{
  "model": "encoder-decoder audio transcriber",
  "hop_length": 160,
  "label_smoothing": 0.05,
  "decoder_width": 256,
  "decoder_layers": 8,
  "decoder_head_dim": 32,
  "weight_decay": 0.4
}
Rows from block 4 of the text decoder, named by matrix and row number. Each number is 128 + 24 x the weight over its row's rms, rounded and kept within 0 to 255. All counts start at 0. Numbers have three digits each. After the name is the row's rms in percent of the matrix's.
# q: cross-attention query (decoder.blocks.4.cross_attn.q.weight, 256x256), inputs 128-255
q.57 096:121138148074069142108149130123134099113196121110128134129158129160125139120134105091140122133144151110093104101108106133109081075180168104160132105168093140097158129140129134107117130120145158156122129137135157117107143126082120149104106139128120115145159101140108134124113122168131149143136102130121118138135138134127139106136105099148118111155150141138122121144157128173113151195108
q.58 103:055130090096116137115079080105091161120112113098119090111112137126127126139162109117117116121130110162128102140130145140107131136210139134126133088095100112087149151105108093160106140077100161110109161062129159130145106088142128101108124132090127135148112117094146119127160128117115134138111133144097140137103114105098128140149155123150146134144129135124106129109095110096165128114146
q.59 105:091144111086116146138077138126117157136143129149117092147104131125165138168176128088120127128163125149089091118157122154184145114143125137081094157109137083137111104123164095159153166154132160128144121148115135140185123117155129091092111118133115101117142057126086138112126135146151135151117126129132139110112124104084122113121127146150156132118117101116150184154140119114152136117142
q.60 098:153124119112128169154119155124145124123116129136126154127085140136171078093190147151089138117106128135124137125141143101112079125096112136130118117131102193110089140121131119093137135129111159109079135157123173142153129147101104116127166142152120136158124121145121114131155121177120125173108126146189137115176123131167132068133118178135124121094123147106093156135093100152152169148122
q.61 102:130138142134129123109128095123092162155131129157086138164148070130084078121190168095116126123195140134142122115128077133148148149151167127113143110099137134156122128078165122155121151164122094120142097122093152088140116124098113135130123144107150135112145132088106156089129158135186094156088133114107123118119133136126114120130111136097130110130109117118121134105137120097134134151139
q.62 098:124100084138130121112139121121093091117135145165152125162088120129106097128086139135140096088124128113099146135174071117111116087148069141143107139123109125130158141134093109161137158185122116140110141114130101151171123147175092151122122164118167158148146142140115151135148146125104129123094136105112144072117148107138095131168096147123137119169093144116146123133104091143158150103145
q.63 089:151117117139161111135163127115087136162110081094202095122132142084089172154118164135110100092145138118182124145148122097160143123093096113148116166102139134141106110123131167089111110115124129108108149088114133135144143183154087121132134081143131146191176093157130130085104164128110140137137134130126154131134104156125137132147124145166106142162119129145113100121121085128119094137140
q.64 100:129090099099148132113084140147093125104115139154139131132120098124175097130132149123120124138148089115131116133155132137141102125090079145113156197124110082112192133136166134156108139120105156111120107124129135139086121120129145123140080049127141134068143139174098131146131105092110098130108108105091136164112155141133131172135106137086148133095138150112114131109091151101140118146111
q.65 105:166096149163129186111160118131106140116123088093131121125166129165142108131139148134076110152106123131141071122120119143094092162145141079104104111159164128133141079142107173091151133090134104137157110152142152113140165131148134138143139194115137118144120143132111125144095104133124098127164132118143149120146142088153164147170135141160108193136109114135101145150133120154137143159074
q.66 104:127115121137133122167130083152129127149119134132132125107112101108137101136150141130140130167123115128144143153136145143106138120142127084131134147156121148131133150151113087179113125167130126127159145071114128119148148148134119099091130120087124143170130175112161160130091102148141109132104104135131093091190134094120155140131121148135147122130105144118156132131124094150133115107186
q.67 095:159113124140147091128096087125136178159138107110121162120173095141136133131130088123139128151136124110096102152130150157121138098132138088144167142172113174111112172103117148175179108140139111144092103137100128128135110122129163142121127116154110110118138111137149102104184155110110120128127149132124138131101153123159111166097103110155128162121120145122124132104100110153131092139120
q.68 099:088169116109140141145117137097136140125124153084089148113147133142107211141119139101172150140141156182122112124141107136138145123129156140097126121138107099133094181104157128148140097115115116110134130163156129108130108138161123131171096091109101111138159123119152117107148115092117139114176136153119149137139171134142076119149105095115134133101123140142143106140112151115093115140151
q.69 091:139138095135157134117109125152133125129091121164103111159128129108120115104154132133097103134101142144137131111098135096123109161071136070165150158138141119113108164105185070120174125109108102131114143070136141123182159093121161116081169152130144084134133119117128113097149113146089187113118095153136126149119139155117136120154118136123083150104161127081126109143159138131132113132144
q.70 097:124154135127089147153152161130130125129174118140116132164143103114158125097113153140139142179148140126083133123116141132162138128089084156119169135181111141119170179123164128161143104146132130113146108104132181114156140082125139093132106154141109142127155124123133156134120098103093101118163092103105095147104088099127116156190167170114145140139121116110136182108150126116160138125157
q.71 102:127141128099119156084116149182145152131099106120128147137136089140114138134143114177133091160107134153109118185119103141116139089147149114104142140117096144147156147158108092125151111148095114144128100124168136126119105061158139097116156120088143155112189151117161138123146077163133136140097112143121119190126135184125115067145128142140108144098129166107091104114110136099155126162134
q.72 092:086176103122133117151126150099098118125147138154145136115143190097168123148124152097164148182136083111118138116118148131104137148144144105142138119177141154157146091158140117127104101145137092111163052134117166180187134119100118103098121124138109170085103132111138102141148120138158117097068139118092136138119129118143142094146120127133141173158088074142095138132096148115137112125112
q.73 095:146146165101140100132107114173112107136101125156167124109112129074127129149077119138091116143115121125071139141131107192168097110124136156146099126120156140151121122163099120105136141099118109141104139086101135134088157113088138130127132099091139121104111086159141156089130149159097116159104107124090116122118095126162136081147142095104120119146105104116136130096154163131157139096119
q.74 101:149083167134128114130133119166079087171082133115105155096165091139102111112116081109115136162131133124121110131129143127120097166093135121113115085150155124100108093044104138172115115165102121145115147108098099084138097064122126159130132138163117076100131110076148116103141120098142124098127163145134170149153140125138132146144140188160152137143104118118123104146086117071159103125120
q.75 098:077100152160130102158133137171091064133103122073153112140126110126117116120162113135168154113113168114124090119146146166126095151112144136118133141124097134134111108078172172167112096144116104164101113070119134124128136114102127153152118125133156098170148110121168135124137125112094145134164154149120094108124168136142138113146132129103112148125105138113127111127092113120119150114132
q.76 098:110112158091092161116145121100147129096076141122073111091100134161151129145112072111094105135165122125132145153151127128119092115125122177130151092113139127181117163132121155143155087123121098124115140117118113134121143111122153191104123145180157167106127139105147113153146137133147120131099105151078164145109094160121146108136107145131167157131151150070101153121094121155149117144111
q.77 102:137123107139113090119168086116139098115163162155137171083120164152110113100192131101134133110134136140102173131116128123171120118122178105106161117123144158142128128127142122164112158138136144129098123122128104112133128148154141069157102177167107159161136124123116172121180129119117124106141145125110133147096084120137153086092129138183102146163113072136138154165121149095126101117168
q.78 098:118095130140135125154131096141148126145149142141102137177151177128111118142092158109135114125134086133135152102123129144177140113151113108148131164155107106117125131146133141158194173117124150169128085146132170151123136116104116151126087137136123109131102123134113164169119113117054133111124105128145106147114099166085103110129153160115087134120100109125133120135134149133104154178135
q.79 094:104135159076143140093167132150154127143153105122166119104114149124083094142119124155130104088051144123162088128104130109147138107118171117136136120188106116144137133109092133117170164125131125107142120104105095163151112113134141138139160160118162088138129097139122130084106095127162147093178148097118151157130157136125145163158135123153111104126178133156138104145105156112133114109110
q.80 098:144150127134163179116107126145131123137165126102166118104143127130120154116097120145110144100165104091150148106084126133131171123089136142103098153108125162063134144153116116189108116172140173115079086112107131158109130121136122108155124101180103128090181104169103156096168092153104109167117158150147128125147123158153127097103102103157117146141117145089134133143152127137114154111119
q.81 103:150115078074134152116127120112138093164092070147105154131110118110147155139126162118113121151141118126129127167132085107153120148095092136144100127155154118156126102127113115164125159143135179138093129123132169123118110138100105118140164125165126139103106127168091115097139135190135112178088125146162151124113125134193135073153139104113147133137119071120121118126115143127118135156154
q.82 096:166133124123125156121091169129124134120164111111133113130106097131166096127100108137150146127131115099138086109141161158106148118111127089162126121137147102136095129143128153134128069131159088169155131150134088143113168157077125126156111132141147100097137141087126112151110094094144142122117133130123118103143139146090136107121132113119152166074168139081093155142118179131091124115139
q.83 099:145170128105133088116124160151125161141141088070087117122134117135140143169139124103119143139125103155122138137131114104131105154115073108144117120101117137090141144143154107129129134133133124095134104087188151163110107101152093154126144126126169094157109107108174131139117094144136134102115147164143155107173151089121146110153143140183145143116117157094171158117146087134093113142105
q.84 107:122127125137115156147129123138159131109146115110114089086129139120114178130148106118091178147135130147129135119110133114143116082120088164132123180171115154114132134051115142170131097093137125126124063072090084097093091155157121145148156118144105133131144095134158140093123153127114141127132121138141157107138092105158152123110122085143159134151152131110121146116124159135180116105120
q.85 098:158141166113116083106143162116156142116081126127077128132140152091130102130137117080101131143109088080130160113107143115119138128115168150154144078130120143160091114175133118116126136154119077149124136127144134148122162145123118136146117088184154117122154130092143122164154105066094106117143087169126142150107115125132104115122134132128137094116073069107106097109109122134110100145123
q.86 097:131143112133165153121085160085122142164122143061085105155110140102138132105140142088116116118143117102110167161093119132166142167120155081143146163144168136126104111135123160108093133147112139150077136130131165114131133128164126113148114120102128129153142178133141124115137116093165176128091127115123138140146135169116129145137131137167139113171112129071114173111111162136171132144149
q.87 119:101110097115134111130162151173160124132130132117149168119115141137149121144100140170103164110118162152133075119102116147133121125139106153133167118153127178121129107156149142108105108142127154172156103105128090112134106160149114142144102120088103131105147139126114094127112120139110132091130116139165094158142122121111141145121109121170146121084158137136123133147084175141168133149138
q.88 097:113143174101126165131145114165095148133114107109094100122143143115142136140123128117173148121129104128119134143118137088157134160126120174132158155117168107114143092169156090098079153164144132122135123129160091140170096111086133145180139104120108154167137127149142131126103170153125117181125118141160110142168127122171142166132131138144135171096148135147141156130083105149113132098080
q.89 099:110140137070136129131077179114131113114160107102143122162141121145156162166108147133160145129160144077065123154092142196082108108112150165165091137105161129112101153105056144115134125110129097112127080144124096109131142168107120136094112183174106119106144140134151109136141142133115150144154120164148136150135144102178141117160171130137108119142121146148146099143117073155116132121105
q.90 085:102143116105106119163141124132154187129124134123100088143074111163113096112158172115100132139098108121161141138117127135147093160125138102093167095100094164101131126128114135145156158129119131123124108122108132145140123129107155118099116111124121137102130123104082117127112120170156137152118168154128152132122135148111145150140107146147125141159132143131121144117121104125172123142123
q.91 097:146094169098141136152120148098099128102152122096122119098103128139159108119112108129102091137143126082093133146124167095178118117102085157139134118130104131134119130090127114176146108131123173117106114140094123105115137163134123109142131129178125177146135112136095121128111100164130143110101116114116125130094151112085157128133101134147115119119131158097135114154139149133170142116140
q.92 106:110099153125124158177148143129129119150129110133149155112142097165116125143130128156090126107131116113125085132081136094086135123168154137136147139139137119148078119146120101121135094148133110129184162102128109147058121155144124134117093103129089109099102090160150117168119123116142118181153075109166116093104140093120125114149168098100152109089129122124127133146132148114079089101128
q.93 102:150114133132135099135118101141136132135185133110163111097098109140145167138093126131131113119103172137154148121117128117136148084133150128093140128093090182143126108169158106147132081136131098158173093158105160166115113114137119112115144148121131091150105105073103142129096146147112131151100088141086117152116124164142173112151114101116122120156190126147082134138140183147101114159154
q.94 097:156067104162159123157100142105147153125106094127107151132073066129141145111147089123093128140098108121110147116202135107109141142106131103122152136141152170129115109136114115132128108139095115171150140142151149138136145106116118113147149113129194170148126092144105175107146112161111095149111128112128133135105170167138127132124117110121123111120121131106127106135135159147126099190133
q.95 110:158153143132131070130130106136139104094157110137110089099133139125088113118115146107154135168138108145057089097145132155107158129145147127124123110106110144127118136166154115107080141086137109112142133112124157127092137128141153132161104097121076165100114114121163164135115139157189153130095085068078164146090139102141132161120121111101148100120137127138141169139153141122151096160166
q.96 100:119140164130118100131146168126131125154103128094157117125201118165152127147114134135114128119111111083090119133159132090129122152162171171141095116126137121124106133107165120146139161114109098124058149168171088153145136136114106122118110125143093118142123104119094139096119119141094114156074117125173084129144105148126126117127141182150079162147112106127098073126145146151105126128137
q.97 109:144140110153157168182120106126146106118133120083132132143086114157138117123138109127106131125129125136074098145140113124116104129138147176134135075125108136124156138109142123163124102141135161162129111140161099109120122159119112105143137135108152117154188160098157094112139135132107155098120137120091151121083095146099135134138100131125174166147108143112110131132094132178107122108145
q.98 102:157102102138120110119086108069090161110138156120092127105134106207132126120118096156118130132144109165151195100143121167118161133121137140111143125111137156081176155143160121086101128093112118115117140125140107133126154124092118126163124151136084136137136145127088117122164109118075137133109131153134133138104130130095098130111126151123150127087119111131087142174089168154123135146116
q.99 109:122109119108126149149148142142111111130118126086130116111121117144108132113117147144111104145161154131112157142122142138124158137128098159131102109110151103141160138176120158106153135125144153141134147097064116100129107116109144115143071126126059127122125124116107137081092137135142137114198147074123120147118137140139084103137092164113142144133114138117120094095169140153141112096146
q.100 105:101164121141119098091165137134117141113134107130164153136117086096192155160164114126159119133144112095147124114138105154124117118085133129113127130083134128133116094122127077095149105097130097151106109164141103116138133111081139124147092127097103117099105124088129128122146138074144193160128142103162096126110152094112122117130129153134142145120083077131111105139141142115142143138127
q.101 100:168152125131123160121118132086137171151142149153103164118139149147113113104085152129153129161148149130115112142135141126126144138143146125149098123129107103102121120090139148146141169124115150137129093126136135110130151152135117142144074189113127149110170099158170121133120179140148062077155150163100116135128125125158119136131147133083117126148100117153145128139107164136144146145141
q.102 099:113106113149120132156171141121127121114114109136129127159118101134177117119147130105111101160114124107172130106107157149163124125113095138155123136100109163129164082097153091073123092153124102115127176099138153108126120132121136061135152115154159121105180130167125130119116114151112126128145080121125151111131133141146104112097168102125151117100127135122122103109096134131117133121099
q.103 089:124112107134105112118106131129089123103108115127140138108106118140159127119088157116128143141106140104075153136165091094138133115147177113104157153130119175139117165132133122117148146126136140168109109129135145141117135076140133083106137151163133093085146154091135104133115146144132154122127122138124145133115122099096122102196167137098116119153144194183146114134123116106125125159139
q.104 098:088118129142145202086122153102117145121091139120154127174180163153142167135102082166139143139130128126157104139090106136117088104109110129151100153155123138133127135130154133146110122156149126115111120090142086126113163199135157089097145125122102160118160104105154081120168131114125156108094166089129099111157136131119145118107086173136159172133116172136134120090090080123134119157131
q.105 099:091131142145113113106128124111138093116101127128135117111122177118116092102153084083127103097156121142154153135152100130129118138105085073127151152122106137164075133123124127139089094123105122115081101141112148167103087090134112153125156095126124140135147134099158094118117142102066153134096090166112156129118134163155103127099135089157141070123124091132164102131167126114124120134133
q.106 103:106161130132114170130124139083097104140107144124152139116140129140149203113116119103150133080169142109160161123128155109100158098121132116177123127139128124128123127154099108073133137142133109089113095136190096111144206132106143147108129129161094152150150081151104091159114181102116087062108113174140116143118132131192129157104105093153128141122103127099132146140103176152126114150074
q.107 111:122107139107125136187114153171146106145137139152122158137123130157144123089130130126139161099162163166127112123140151108108111095098134149107116147163104188139143077118146107119144110147122095093150109117127112147128120147095131097127170146121120117110118086146149108144098112120159119125094132177120112097142135104162111160100137076084149123086150129126143131097154108156148092125144
q.108 099:092142111115111128147107084142177097103108114146130119103165124128155125174137139093125125137128147087105151104123140163135156125176085118153119142166107172115151129155108156080135112073162125132117125122138141162101113110135107155133191146151134160118122152070136202143138130141130163086125099150139105076125106151140130116118128137130145136149121109124157122139133097137123150141114
q.109 103:102129098100114081165124139110135138143178139191140138129131192145152112105125140150059123103149133123069130125177127121119119158136152132122100132133142145138142151091156089126131123142102170141105133146112129112142152156137137148144151131144135114156175101138154131122183130145155144109107139113168120152073130107162165158151117142121120107127149144140097158148129123131101145161173
q.110 103:105118149080163125150162127155096140150125149162142139163153132158124097142120169117159105149105138129154166155133152140146122097107138119149135159101113101160148124125126135150131113120121144104153109089133135133136155121123123175121125122153071140136115148135101150143081145141131115160186109171128135180153131134119125146149139137123155161116104172151137170202121173168150158176160
q.111 102:076111102151110141107096143083141143114103151107138100158125104104120134147114123112148155143143135169138137139160112057146133120132095106127105097132127147135151174145174089126093114134114137130119102131136095151140146087145139176139158143132132149137149159096123121123144137097141170133115113144093125101083135129167090131113127079126093169160119119185130130138135108155147074170128
q.112 096:129172106111175166099128136180085144104133144166184126118117121133117108097106097105121169138121102153138116100140115152113109111115159123120122102135100102124140097110122145152100097130129103128137076116146136149092155139149171132118065121130147130109098120101125082116137122155142097168082116116138113103175115124140093146118093101113086136085145124099132100125125145158134114143108
q.113 097:096126122125123095154131101120129164099134116133118136113080125159171149125156105140101114149146119135189175136152122098114101138134161129155164128137093098134124114128138137120169103146152099117135155160121140110137121108156156131140098125097142070125142082102166161112144129091167104127170154079126114145142108127146088130138128101132120155186108132107112132134153134109165123117138
q.114 099:168145134147153135105141125126113096098126161114138133181143134063119121138146148134147103141125159111136118154143168147090117137123111128119134131172140116165149124092159097144130181138066134145081088140161158140111070104122098144116139127136154095154115135083142132126151162101118116173137117116157126109132096118081098117092119170119119154119127109102153110127129135172161104113178
q.115 102:160117112146117096115128152140147130128072111079153124179134110115155150145138129105119119123114152109147149124156144125118089098143135096149125146137123101107144121146115177141143112165116092099113127142124123145092118144137101120160118094106124161106108130099152132148165157125125181111106139089112102089091157122103105093148124152184091161159097149164107096155066125118160142107148
q.116 101:129123134110125141102148139119105161138125129095112140103125115122148133163129120139137160149103118136112115119120088134119094164114141097179065122155134137112119092112148138123127131146148107096119135119150129125155177140162141157095112133092125129132133111158132112165158168103137117121137151094113133071127103121079082129125105131090092120119150112083097098095126168121137109143147
q.117 098:137100151173179139103124136152165090134093136154110092132151142108146121139165096154133096130124093140136175126138109107105118112144144142111149157090131124146105086129097141116112097112107127137154132111091166142075102148083113149111136127103138181094110109105067137128091107134140113157115112062127124161145133084159132156128149121137136175107139133077103134140161091146104080111134
q.118 107:132142126170110093123116129100106122124153120090147129106082093113124124140137124084123121101160122112122118145125092143124129114135134112154138142149142117055131096097156129108106161134159110128094122116083134114124089096161104121104133144140114149162124157098140158104135082095086145097117126116122134115108085095158125116086103149127128151128154170076136131111135123100137151121114
q.119 104:097122101112127131123161125161122112125046134127104127097112108104172113109119092103137174113111137142113110131115107112127140105135123135121141114150099089123127108139103113150142144124170141123101193131151118146092118161108075100125103099137115134154120103144121135082091137126114124143192117157130126160149130162140098132085108102151137097106127118125105137127165148120111110130105
q.120 099:155154144149161144167149097095152122094127155159100172156118133106169149091136144129107096168138139169116158114131158173163118139127142152112112098133163137118090138122110114140160149112124080156145151111141114095127131125123133122094109141177151127110128153126153104116181125150120117150128142114105118090127136146219157101148138111148061091184155116130088111119132099130144098130116
q.121 105:101127130153135102168126136133070103102153124084103107071148136153107126080102176114140150152129137154122125138122092163177135142147113111148115114117097147135128139108152108119156107128172120128164091156115130115133138151156104151145131177125122117093143082145175116100084099160166113157137160111117123113122124142168141144150114117105147125118173104126150140129149135128135116107151
q.122 093:101129130169105115140144104115160110134115109122111154090126141128153130149133133112139069132113119063142139097113106124145161174082165099104114122124143107090132142101155159143143133114171109168088129122124166116125083129156181167123125097128137141128149145118129113148100094137166119109132136158144157186096130137126144086182108126152148105140123114145158097069105137115137102127172
q.123 090:141134116130141100141116140132134109094135135152114122112113147092125086116090084177122131115172136124153139152147119132158165105126166061135104132142116121081171128151138090111119116159135082126160123086139120103103105127114112123151082125127130118087154142115068183123103135149177123173101129100119106143104071089108151120135135114111111128113186135149103144174165124103110080141104
q.124 094:157124141135115145101132134121150118138113094151102148142148094125165122112159173102140148171165152146117137134119175089128104118151137144118163122129132085128133137089096140107125173129106129096147156123155135100156144082126112118094129124133139061178131135169124137139115125112117118116113156137167105167130144098140109175140158120123126141149125131135111110102130117126125094149140
q.125 103:114107141139116178109145128115110116115131154121138127126167138138118152123148107137127149099126139128149122118140130116145108079110136133098126145176192079126105113187143107127105156137114129077144102121142115159162133100140163130115127101149111141166151107088134154148165151090069146137086124090110169126131148164160136122162112089110120104127108122133141108084125127117111136098123
q.126 099:174147113096129118090126137119114111156141108135136156146147098161132103139153122153105110116110183118128104122131121109120140102114108156099100122082128103120134132109127119121124148138115148128127114133150122117098104119123156155080154139154125092168092165106142116133129078077142141086114115168096087151118141124082180123086105166129157127081108152118164167161144125131145146134141
q.127 108:128156143158130147156104128117136117076124141158102108146163127125125091154112119101122164143133133120154156138140125128150185118123132169116150112150136133144120105117129163120175136170118109134125082116106159142121153089133123150116076175126129087117130097168146155137121133112142138109099132111147111148120167111101119149173138122139150119121114139109134127069098140197110126143147
q.128 098:136138124156111087135169114104138139126114152139118162176110138131131099105114143136135124095108146124086124122112108157147119140110119111130146097098105131124122124112121130160121126132136122121103150154104113065189126155132102130142147166118101121174170110113145145134125132147127137144074137144126110100101138122116158110119131140149131112140112118088061140180114128147114137089138
q.129 097:137126081156105145102164164138190081104077132136121107161129113105113123147135108097093169080173080114172112150117102139140135154173156140178137151102127115124156136103124134085130135123142093133160067137158106118137144115153091087118116171136099088109139143164140126141118086163138167104124145151152087092128134120127105153118148137132119110140104086151142111160141133140116092162146
q.130 103:137126146100116119146112126130089115118187103136168146121102152132096126104114143084153159126126112119124145142169121048157150127123178114132122147145137138107109135097107155143108106093110129170091147150136139170092106113096115158091158128144093122129105113103137161125114124135143125136133121075097110161119130136117167124143134135137107124105135131133119134125085159089144119170184
q.131 104:167107124141127094145140128129118160131121085171135070124116088096143138184138122142132125179152141101115086146119102169126108115079143120093074098121103130122117109154138096104142097141131137119157109134125119135135131118076129046107159116112149144096185148087158120135138129125128117140094149178087139144135112101102185102134134162142164108141154104134127174130138107130172122121129
q.132 101:120142154130121171137151086141143094110167135122116121141145128171118112125141131183127118109106144123103077122142139100106101106075116155118159118112106172151118114132128118115144133123113126117123127137111134128121069097142125139089174107087145170145083135136112113154135125191125175119154129120150134116147137145108116120149186167140102119112158106126112157103152141140127162125094
q.133 101:110093119148170165100125102110117105114135060129146150139155124112124129103171145093133140150110098111151122165123133100119136076111151114152120139128135132132139101096124136156145127140120115136150097137155139149163101108109103128136148132143145032115095123134113163075151091138096116112125134104152148128144117157114083144124124124139128130085113124121138132109136160123105184114107
q.134 103:108140157142134137110094106149119112127082135081105142137130129104154112110168115109088164149093143126143144147120150130116089153108123136153152119156156114138126095124099108106130114123128108111094161151129146138153111126103140114155081121139164099101106131118155051167130166079125150096139113120095133130086115121116110071153114110112130159099153127123104140107109116136111079146106
q.135 105:127149141132131120132097141134170080151107144137162146116106121148124143129123156126136171097122154161147108135124146089136088144115165135090087120091122107153117127120151115146068090127123110136167133076195118124117095119132124129137103127092130143123086130095182110135126141120167051121098140115123099125170142106161091134106101146126151101120128119110094125110114103130150116117147
q.136 103:120114140105085121166160130146139102128165149110110184107135113110129151114132101099113170163171115166126124149116118115101116126117180095157085075130118121094143155071096134135111067171119119099127140143125123085153155146135081086154152114145150108145135123123135139150096100123168147126164121132115156127165140142172141110148210123146113151119102171126125125129139118099185151108096
q.137 102:153145151122140121111137107112114102138117122131143146122109141104100137158117130111136142150144107144141126104160120110137102147149137154116110110148093139140099099146165150157115162135168107125110122123104136122144107116126076147167099084049125097092112147149124101155149153143122182085114148121147112124117134129172150094153136136156108151083140123102111113127093122118110125124122
q.138 103:137141130153080096124135127167144078131148118108129112088095092126105174139107120099096129130173116108134124139146094161143126096084107084105136162148107155114138125176092152118144092143157126144133087138108162104098120109157129129105105118121123122161143098135127162151113176145101122155152100133114114172114106104114118157106147096077127136116113123114143122125120155123184119125128
q.139 098:100111103114111121090131141183168101164144146138142173105127093138138094118120110150136138143124083130105095150093112097156145106128156122081109108104130114115095106120152136110101129164170137134128101141096088142107126158142124139140170084160087107138192154137134150152149091145143153160129146145147160121177142104089159102108143159103124121153195120099108131132129115150131110112125
q.140 087:152153146174112150129186117165123137133148161124149165153105165096093113097118107147143143142094091130138120115129091117145110136145164184104152129120149141144151134102061117144099156116140134114118127149132145148143126114140168128146194128127118069123158157157138121167128149154147127146161121103161110150116129125085122157136135154141141125106119141092142160116117121137162133127129
q.141 095:092118128151157133157152126165139118096170176121160089117128117170125137128075118132085173135117093128100112094114082078131148126132091123161134106144135158137155145103130105154122099117146118082105108123113093132118155130152126138129084104156131159118130128125139105138097095140135111135113114076138094159121154152125151161130105145132139117088146122125140165096099143154150127109136
q.142 097:163100087113151155105107096138119155111111114120152109146117093127177174124109133129136126148100111149129111152141112138135143130113091130161117162132122145120121151131100139147114100139144169176144081164094129135088133150123120147130103153119128139103146178124083182094100117113118141121134085166144138153155097154092104141120112142133155135108144139140140128148107183167136135124086
q.143 095:131132103078109132122130120063141112131143138160177166126165091139166133099113107159144115090103141091117144152124133151166128081122135106116121156122106130153131185144108062132128120127111107127122141135159113094156068102136121161104138118159136113124134141188131100105133107139089116136146093165099131138084174123113081119143149133135134092157103109143153121128118141113104123132159
q.144 101:116122107130116181094133177113092107133152098091140120128131134173141124081091139104138119114160123153100102136139079125151154098209100109072112121159122119117092145127148108149116128119150171129097130154098153136143126157134134121139136114125091182135137142076081095151157168141150138105138084150144150124121134137135121092105138084156096147119149125170159107110122148127111143132105
q.145 102:139153133152123146091148108090178097146138114106103118121128144122164145135144116132113117175127171143128125139145086177126143092142105151145109089110122109103119112128144145062139186108119130136119141151136112095137106148144112122124166136148105143129100141138107117113131116151168136098153164136143093132126129142150166116137114152131130134152146103142140155077158087118094127100125
q.146 095:108127129092137097153134085171127092109125119168163193122130111133126092141150107096108134128084160096135096143138133137132115103123099103154108129147129149159075122091111148112110119127115143120136151161134166135116121163090164088163106140121111105130168120089127115133130142069172114143087161130118158116120119132193076127093110114157127129143113130113134147125115173144132157149117
q.147 100:150139101118134165120079151090087098179146142096078121130182123176125167115132095136166172099141142145127084104151092088106148123119059104122104135150140152127152162100157148149141112131132131135079095115149158100153070102141102131142058143129132119120098124135141100119149141108135184092114158128109143083129130155127149095130130130150130134116126143116104142077145145110143154116147
q.148 101:121092126132159130079140158114106149164135193117103094091133152157173099118139107108107177127118146126134125145129136108073111106104121115145093147113143120099129124115090131128085162139143109103172186115136139147147169118157140106183142137129090155119148112115139099127163156064160115127122111132179108143143121094094126143095115125124137113132148170117150137146121133118133129142070
q.149 097:138140125092174124164118129133130149154130130126126156101135151112141146119121109109116137098180095132086117143132126123144125130124150150116093106171095124097128132134095184129129099129134147135068134146137174126153123148135147121137135111107153120111176099145163138128137114171123137089098166163126084107101102095138139135148107121113130097146094131125146117137077128152141105159089
q.150 108:091144144124109106156124137108098141115174071101146136122134130137127179129077125131140150104093112141105124120131114135128162157139113123122107060093117134109126105175121192127159138119110104119112104167140130127119095134144125129123151166139137121171139108124136161095110117163112137112140108131116133139138157101165125112129155109135110147154082203112126099124185089118117133135106
q.151 099:149096144181116172155116078051179134101138132146115140153116177098105137124094098121173125113143103117116152143137142157137131120133089142074148094137178141149099140114113142166129126150105132134134153142161139090154107093151150128148103122088093134153152108182109107138115209125106088112140096085144116126119136111183124083104143118124081122124107118146134118111115102124128122126109
q.152 101:147123110140090151184145074134116112140149190101140151133151133135164158179076173118131113163132173135112128144144136132108107098134160109149105083135123104097099124136135146145128113131189064110115119121133120112100125138126138168119142144127124110150157141115098149115162097114135140084145162120119151145111121093121127107131111108160119096129098091114129135125139136117154147155153
q.153 103:118136101145103114092113112121089126133122115109083131143154126137140085128122149119139179115092090134089103156100105134122126152165137106125153124153125160109128146119144163124081115125111117108151099130121123113155115059134125135124101144104139176117083150124122137093134093144155121128095144143108135155125122166126106160126137127134132078093105096122158146121144099150112073113151
q.154 100:162115131122106128116151135144152130087107132149159160123119148125142108104166150134142150138124146125143116149124115141073093148132160115108119130096131125146084120161095105106142117072118124124143134099096126130151095090118089092148130140126103102120140150132152121129192172190164091156099121110134123111125123135175132081155161110067096085109156129095120168124137124117105116125153
q.155 098:112127129100101162114098129166066108120154130127130094097075144111154116083115128108121106136125095139120128129173112125153163090165125109136142130101108174142114127127104121124065119131136106160142127090127128184101143100153108138147155111164160114092118080097105141125140141149146095167099189127133134131141097151116092113162144096105152137137175124141105121101126126107110140161117
q.156 108:160115130119130155160140107161159142105094196127142128125122164117148135163065079141124136151135148141118117136138109146112116134105136109075127116152080148103076152111126163155126152122126105118157120133172099137141120179121091134112168145135115134133119115089125155091153133140151116062164168146137114107130135110126178143111159139165206152116155098119131114137165066112155113103131
q.157 103:109107153152151107134138095115144121123154125138168096116106133168161090143122168146152155136108104105100119116170123112097129111171122181183084104145113172128090116134134121116070118101156141166176117144100130139129122127150092147129128113145073141126125096146107123141102105140144104140152111108194132107130156120161136136120126114153149145158136132090122114148143182142118123129083
q.158 092:120143128139076119130174152096079115145117106116119134085162129122142104140135141114073120062140123089146169139090164131103112094136113116163125138126153107130126159110122142095128133138129107108122136117175144164176143135125125118154113126131139117112138102115149110121187118101119165078109112115128130141101114113169164127152108103171114121149132103115115141136108127106155153155129
q.159 107:139142114087108152126123131140125116120137091096093094108118134120166151145117082172110112159125170128121130127096110107119135130130120120109125125120140126153169138145136116129117118131135143105152082125164144102127096086146101140092149115090103118126134125136165124096104098124113137114171085116124165137124092147079129173126166118092119118119109129131092136112105101095141117144135
q.160 104:100111119168170102105131153144114135131133124125128127140157139153131104156125123106127119141129108126153120100115145101129167082103168115138127150107117115147104130131132177121089117139091073128120136162087122142128109160125152225169165099134122080157142129128142120141120098133115135137122140158143143065145160090110109116096169132170134129144081130144153139137109133213121131114160
q.161 099:108109119147064131104156120103128139125161115089138124109125112110093133116097149114137121136128134142132136170130155154098109123102132134092134097148142102088110103088131139155119170120146153084066138113102099156139147074117126046101097112139078131110106190160162153117115118062128148091087074107156143114141125121145142121116082141114125125139121132129103119090100116117121097166136